config.toml
dataset = "drawn branching plants"
encoder_arch = "resnet"
encoder_weight_standardization = true
fusion = "cross_attention"
residual_init = "none"
Rows from block 2 of the text decoder of a small image captioner, named by matrix and row number. Rows with one number belong to one neuron. Each number is 128 + 32 x the weight over its row's rms, rounded and kept within 0 to 255. All counts start at 0.
After each neuron's rows are labels from the 100 texts, of 14976, where the neuron reaches its highest value: "fires on" is the input token at the peak. Only what is clearly more common there than usual is listed. The data: drawn branching plants. In brackets: how many of the 100, against the usual share in percent.
# fc1: MLP up (decoder.blocks.2.mlp.fc1.weight, 640x320), inputs 64-127
# fc2: MLP down (decoder.blocks.2.mlp.fc2.weight, 320x640, transposed), outputs 64-127

fc1.609 [111 168 161  99 147 124 170 103 185 127 134 117 168  95 117 106 101 156 150 107  78 118 175 170 158  99 135 107 120 137 106 169 145 150 128 119  84  92 138 131  97 159 186 142  85 120 120  73 141 120  96  97 194 142 118 111  65 142 112  96 141 171 118 134]
fc2.609 [137 151 115  99 138 124 104  87 165 117 142 119 144 121  85  86 180  79 140 103  87 173 176 165 118  75 156 159 123 181 121 115  85 109 144 115 108 113 135 135 105  88  92  99 144 103 136 127 157 128 186 115 139 157 142 160 164 133 134 108 161 178 171  89]
fires on: "leaves" (100 vs 3.4)

fc1.459 [128 114 143 151 105 117 133 104  90 129 101 116 149 156 171 199 135 125 161 107 103  67  82  64  80 137 171 141 124 160  73  76 110  87  98 111 167 112 137 117 150 132 178 146 182 202 144 115 108 109  74 147  81 122 156 178 125 183 115  87 119 121 165 159]
fc2.459 [ 82 137 150 167 155 117 145 154 103 178 156 139  98 135 151 170 152 146 127 115  89 146 101 173 104 136 129  68 114 207  67  88 122  64  73 169 154 122 151 128 165  92 112 124 199 138 153 132 129  72 137 146  89 139 117 164 145 194 156 118 131  92 145 169]
fires on: "," (100 vs 22.5)

fc1.192 [113 128 116 161  82 144 150 165 110 180 139 132 156  74  82 162 128 159 102 139 136  88 133 131 165 146 102 125 125 115 116  93 140 189 112 158 112 147 122 102 130 130 122 140 239 194 102 151 131  79 131 198 126 135 192 110 131 140 175 102 128  87 125 161]
fc2.192 [131 102  99  75 166 127 141 102 154 105  71 140  82 205 136 155  74  99 151  95 139 149 182 115 123  65 131 130 142 130 125 144 147 129 101 101 167  62 106 180 157 127  89  84 137 103  80 104 168 128 137 176 135 123 143 106 129 182 119 163 138 207 132 165]
fires on: "<end>" (99 vs 10.2)

fc1.559 [ 82 121 141 148  72 143 105 137  93 127 116  99  95 175 139 131  97 101 154  87 173  88  55  77 114 164 136 139 110 143  92  94 107 102 135 106 125 134 128 130 124 132 135 178 196 161 149 155 166 107 109 136  88 150 160 153 125 120 110 114  75  83 166 134]
fc2.559 [ 94 136 142 165 195 101 162 208 133 125 101 110 143 148 132 160 130 111 138 126 108 155 112 139  82 214 133  76  74 175 119  65 194  97 131 162 115 150 141 106 167 135  82 113 201 116 111 114 136 124  66 158 100 116 113 145 101 170  88 130 118  97 128 167]
fires on: "," (100 vs 22.5)

fc1.537 [172 102 147 161 103 157 119 167  68 126 106 135 138 151 122 159  88  84 133 118 122 112 115 176 135 191  75  99 126 149  71 141 133 154 133 171 107 126 127 135 142 137 110 137 105 119 149 159 160 132 142 117  69 132  99 146  70 165 200 118 163 137 124 172]
fc2.537 [128 181  85  77 133 165 112  81 172 110 119 157 116 135 186  88 171 134 147 150 132 152 141 109 101  90 128 146 200  38 132 200  87  35 122 113 162 116 105 149 157 144 131 162 120 130 124 136  96 137 116 148 121  88  79 144 150 129  81 115  63 150 123 140]
fires on: "," (94 vs 22.5)

fc1.262 [118 108 126 164 100  76 124 132 113 106 107  68 133 153  98 130 156 113 120  96 141 113 135 139 143 163 120  83 176 136 123 131 133 105  91 145 111 140 157 135 171 174 125 123 147 100 123 133 102 147 134  91  97 167 142 114 130 192 150 148 169 143 190 136]
fc2.262 [118 111 137 124 185 236 148 140 102  91  97 159 142 116  96 175  72 120 119 155 157 105 126 109 138 150  79 128 129 131 146 152 120 113  58 135 136 117 100 102 103 115  88 135  92 138 124 121 132  92  71 169 117  98  71  52 137 104 109 199 107  48  72 110]
fires on: "pink" (100 vs 1.7)

fc1.554 [150 117 145 151  93 137 140  82 141 170 119 167 103 109 108 141 108 109 104 186 142 110 139 159 136 129 146 126 145 134 111  94 176  80 163 169 137 154 157 118 129 135  76 149 110 137 176 124 158 142 137  91  64 131 179 158 107 145  92 137 130 133 158 137]
fc2.554 [134 110 108 141 146  98 101 121 100 124 100  87 153 152 154 114 162  67  72 199 190 188 123 171 119 105 146 194 163 111 123 136 146 144 158 161 150 166  73 145 160  53 107 145 183 123 149 162 153 173 147 198 118 130 106 175 108 113  92 110 138 124 154 142]
fires on: "leaves" (57 vs 3.4); "<end>" (21 vs 10.2); "blossoms" (15 vs 1.7)

fc1.152 [135 152 105  91 131 113 116 178  95  81 124 128 118 150  94 159 152 107 119  90  93 126  80 163 187  95  89 135 109 137 159  72 175 110 174 140 118 127 244 139 101  98 132 136 128 134 120 174 149 136 154 129 114 114 156 116 169  93 117 105  43 138 181 155]
fc2.152 [190  99 157 170 107 155 113 117 120 164  94 141 144  78 203 114 112 120  78 120 148 125 149 148 148 132 175 128 125  92 118 108 103 190  95 145 190 130 149 135  94  86 104 122 124 138 137 121 131 142 172 129 137 201 111 143  79 101 172 129 184  97 120  92]
fires on: "wide" (68 vs 1.7); "spreading" (23 vs 1.7)

fc1.41 [ 90 113 136 121 133  78 155  94  94  78  88 154 113 113 118 146 151  74 156 187 163 125  88 112 133 141 128 169 104  82 176 119 158  93  91 144 202  94 131 109 132  96  73 133 164 129 132 162 151 116 122 108  69 183 153 115 183  79 108  92  67 125 133 114]
fc2.41 [ 56 108 203 114  95 102  99 147 126 113 114 141  83 131  88 126 110  64 119 151 145 110 130 157 189 103 105 155 162 147 160 167 156 184 100 163  90 113 176 125  98  72  93 145 148 119 127 146 193 105 130 143 128 159 157 127 151  64 143 170 167 141 181  68]
fires on: "wide" (56 vs 1.7); "left" (22 vs 1.8); "right" (11 vs 1.7)

fc1.423 [113 172 129 112 105 204 162 141 142  97 105 124 103 180 165 104 111 126 125 108 190 103 177 141  92 138 119  97 127 131 122 111 159 114 146 114 142  79 104 143 101 101 137 104 102 207 119 166  93  41 143  97 139 168 150  68  69 103  96 129 173 120 200  79]
fc2.423 [139 180 166  80 108 141 145 150 174 148 125 174  95  98 131 135 170 125 118 140  81 105 113  79  66 109 129 144 173 150  85  96 130 110  73 120 103 149 189 113 133 125 128 117 130 109 117  81  93 144  72 181 102 205 123 166 158 170 155 128 108 136 140 138]
fires on: "<end>" (98 vs 10.2)

fc1.0 [118 188 146 102  80 133 153 140 110 154  99 163 172 181  71 106  97  84 141 125 139  75 107 171 131 152 105 133 187 103 123 160 108 191 161  99 129 111  91 147 152 119  93 148 161 118 127 138 166 119  69 166 114 191 145 103 111 110 129 120 140 140 172 118]
fc2.0 [152  91 136  89 153 197  83  89 102 147 159 175 117  96 158 125 146  91 121 209 145 194 130 156 174  97 114 140 129 101 154  92 146 143 115 133 149 118 140 115  61  76 130 176 142 147 171  92 126 129 170 110 115  93 140 156 130 111 118 135  82 146  78 150]
fires on: "wide" (65 vs 1.7); "left" (35 vs 1.8)

fc1.521 [132 158 114 159  95 124 146 137 128 100 164 142  85  30 184 117 119 131 104 126 118 153 165 164 114 143 172 180 181 135 106 108 156 218 128 123 182 160  81 107 132 120 159 106 157 191 124 107  84 136 147  33 135 140 120 140 138 168 165 114 149 174 146 139]
fc2.521 [130 140 104 182 170  91 160 158 112 173  99 143 121 112  90 145 118 153 133 108 113 116 153 139 195 159  61  44  48 187 150 120 119 157 116 142 118  93 157 132 143 123  66 117  81  85  82 138 167 166 109 201  75 145 171  65 108  84  77 128 133 123 161 168]
fires on: "," (100 vs 22.5)

fc1.542 [102 143 196 111 162 141 132 148 120 209 173  51 129 173 161  99 115 149 193 124 151 179 109 136 123 167 161 152 156 141 134 103 136 140 200 106 186 155 101 138 101 137  72  86 115 147 101 186 123  92 134  84  63 148 138 169 127 105 150 155  99 129 182 165]
fc2.542 [113 163 103 128 132 137 146 170 194 128 130 182  94 149 195 119 123 143 140 105  99 144 164 118 137 145  87 112 173 123 131 129  97 126 128 134 115  77  52  94 129 141 119 140  72 118 203  85 119 128 150 133 142 101 145  78 121 155  93  40 181  72  97 113]
fires on: "," (100 vs 22.5)

fc1.122 [182  72 137 159 119 109 136 125 128 143 116 125 102  85 107 149 119 135  66 134  70  77 177 136 178  70 139 142 163 158 100 139 183 173 164 133 103 152 130 141 129 151 128 168 105 123 178 134 152 153 145  91 139 144 178 137  61 172 154 135 146 144 158 182]
fc2.122 [143 119  74 121 139 104 164 160  90 159  91 161 136 149  90 106 144 158 162 120 170 118 149 118 120 157 128  93  68 158 147 125 137 179  86 141  88 117 137 151 120 191  82 118 122 130  45 106  97 154  83 152  81 186 134  98 143 109 100 125 100 142 143 164]
fires on: "," (100 vs 22.5)

fc1.236 [134 135 148  91 129 118 101  95  85  90 115 115 136 140 105  92 104 100 170 143 144 111 189 160  86 176 107 144 115 124  81 140 149  74 128 132 157 136 118 156 117 147 156 174 144 149 139 165 152  91  85 121 143 165 136 150 107 116 103 140 122 153 133 103]
fc2.236 [169 105 103 136 112 135  67 147 151 122 108 150 110 139 128 160 141  69 175 128  88 189 105 148 221  96  50 137 147 112 142 144 157 207 136  93 131 194  84  98 118  93  68  96 208 154 166 119  67 144 142 109 135 150  96 141 120 113 100 119 130 147 132 173]
fires on: "wide" (97 vs 1.7)

fc1.273 [153 116 174 118  82  82 134  91  61 137  91 178 206 154 117  99 110 111 137 171 181 100 137 164 111  97 187 165  82  35 156  90 177 130 103 109 104 173 161 100 120 114  88 154 142 141 104 115 148 153 167 141  72 140 133 117 105 117 158 116 113 143  98  83]
fc2.273 [106 158  93 133 109  95 103 164 112  93 122  88 109  79 177 135  68  91 117 125 134 176  80 158 141 125 128 131 155 154 111 199 163 153 139 161 143 152 137 132  77 132 102 121 148 103 136 166 134 165  81 116 139 113 108 121 117 138 124  85 171 116 196  96]
fires on: "wide" (65 vs 1.7); "right" (30 vs 1.7)

fc1.374 [133 101  93  50 153 129 117 115 156 111 144 155 183  93 117 102 115 143 163 124 106 152 144 137 105 107 162 157  80 176 153 129 139 164 137 123 127 154 180 117 123 131 133 108 118 129  63  53 123 120 102 142 136 182 134 149  78  90 100 111 114 135 114 163]
fc2.374 [166 121 120  94 133 172 101  64 151 118  93  98 120 146 139 123 142 166 138 153 160 159 188 136  81 138 102 140 168 163 114 115 139 137 154 111  62 127 115 150  81 115 152 144 157 130 128 181 124 101 152 129 154 128 161  65 174 139  97 119 111 174 122 122]
fires on: "leaves" (96 vs 3.4)

fc1.263 [104 161 102 112 123 140 162 128 142  98 131 132  79  98 135 119 118 143 123  67 125  82 226 157 170 119 116 151 110  66 121  84 126 162  96 102 127  90 110 151 115 148 108 107  80 163 110 158  75 130 113 101 136 149 146 122 119 125 155 124 151 115 120 128]
fc2.263 [150  92 159 161 141  98 121 126 145 157  89 139 185 142  96 145 118 147 135 153 131 147 110 106 112  84 121  89 154 167 161 149  86  21 141 162 160 151 123 147 123 103 152 142  95  74 168  82 157 115 157 123 170 144 116  96 149 137 103 145  98 173 120 145]
fires on: "," (86 vs 22.5)

fc1.36 [136 126 173  56 117 105 113 114 158 109 132  93 131  65 133 112  88  85 146 138  87 147 133 168 156  87 209 153 128 147 106 114 142 176 124 147  85  82 134 122 109 126 183 114 115 163  95 137 153 135 139  91 128 103  77  64 137 126 100  34 129 152 118 156]
fc2.36 [159 162  81 127 154 149 131 190 160 156 190  82 158 123  80  98 128  66 134 110 115 141 173 151 113 144 104 127  44 158 127 178 105 134 119 145 102 147 147 125  93 131 160 170 114 121  81 101 122 116 138  57 152 198 126 166 143 138 118  62 165 124  95 126]
fires on: "<end>" (100 vs 10.2)

fc1.296 [150 108  95 103 144 147 163 127 136  97 159 142 129  94 196 122 141 159 140  96 127 123 133 128 114 139  96 105  88 155  96 150 162 143 143 112 111 106 127 138  79 111 135 162 143  94 124  78 144  69 134  66 101 131 107 102 160 143 162 142 150 114 125 170]
fc2.296 [118 167 121  92 164 175 155 219  77 122 111  99 144  96 106  93  95 141 108  95 132 129 146  88 163 118 156  84 153 123 153 115  74 164  82 164 110 127 127 117  50 155 134  63 129 107 128  99  93 141 105 195 140  88 123  69 183 150 107 103 100 125 110  97]
fires on: "pink" (100 vs 1.7)

fc1.94 [141  70 127  95  94 112 139 110 138 139 146 109 106  67  58 143  73  84 148 138 115 128 136 152 159 129 142 130 135  91 122  59 130 143 133 111 164 180 109 120 123 164 130 114 110 103 118 116 149 179  87 125 164 116 129 176  94 137 145 115 112 107 108 134]
fc2.94 [124 161 147 144 105 160 183 134  57 133 122 129 119 143 139 110 136 135 127  70  63 147 118  83 111 139 116 150 142 127 120 196  76 157 182 156 150 157 167 147 117 117 164  32 191 140 132 114 133 182 104 148  51 141 122 179 126  68 112 145 163 136 146 145]
fires on: "green" (100 vs 1.7)

fc1.639 [124 143 123 110 132  62  69 171 152 111 131 109 134  97 157 100 112 139 129 113 120 192 164 101 102 172  95  92 110 160 111  81  85 204  99 127 117 120 105 141 174 150 116  52 130 109 125 103 142 134  50 124 137 128 154 113 118 142 108  92 167 111 119 172]
fc2.639 [137 160 122  62 149 222 145 122 137 174 121 106 148 183  92 146 114 136 172  98 147 173 100 158 104  85 158 141 129 155 119 115 120 135 173  80  82 137 101  69 133  96 145 134 140 119 127 132 172 175 169 121 186 129 169 128  81 148 141 174 151 181 147  92]
fires on: "<end>" (100 vs 10.2)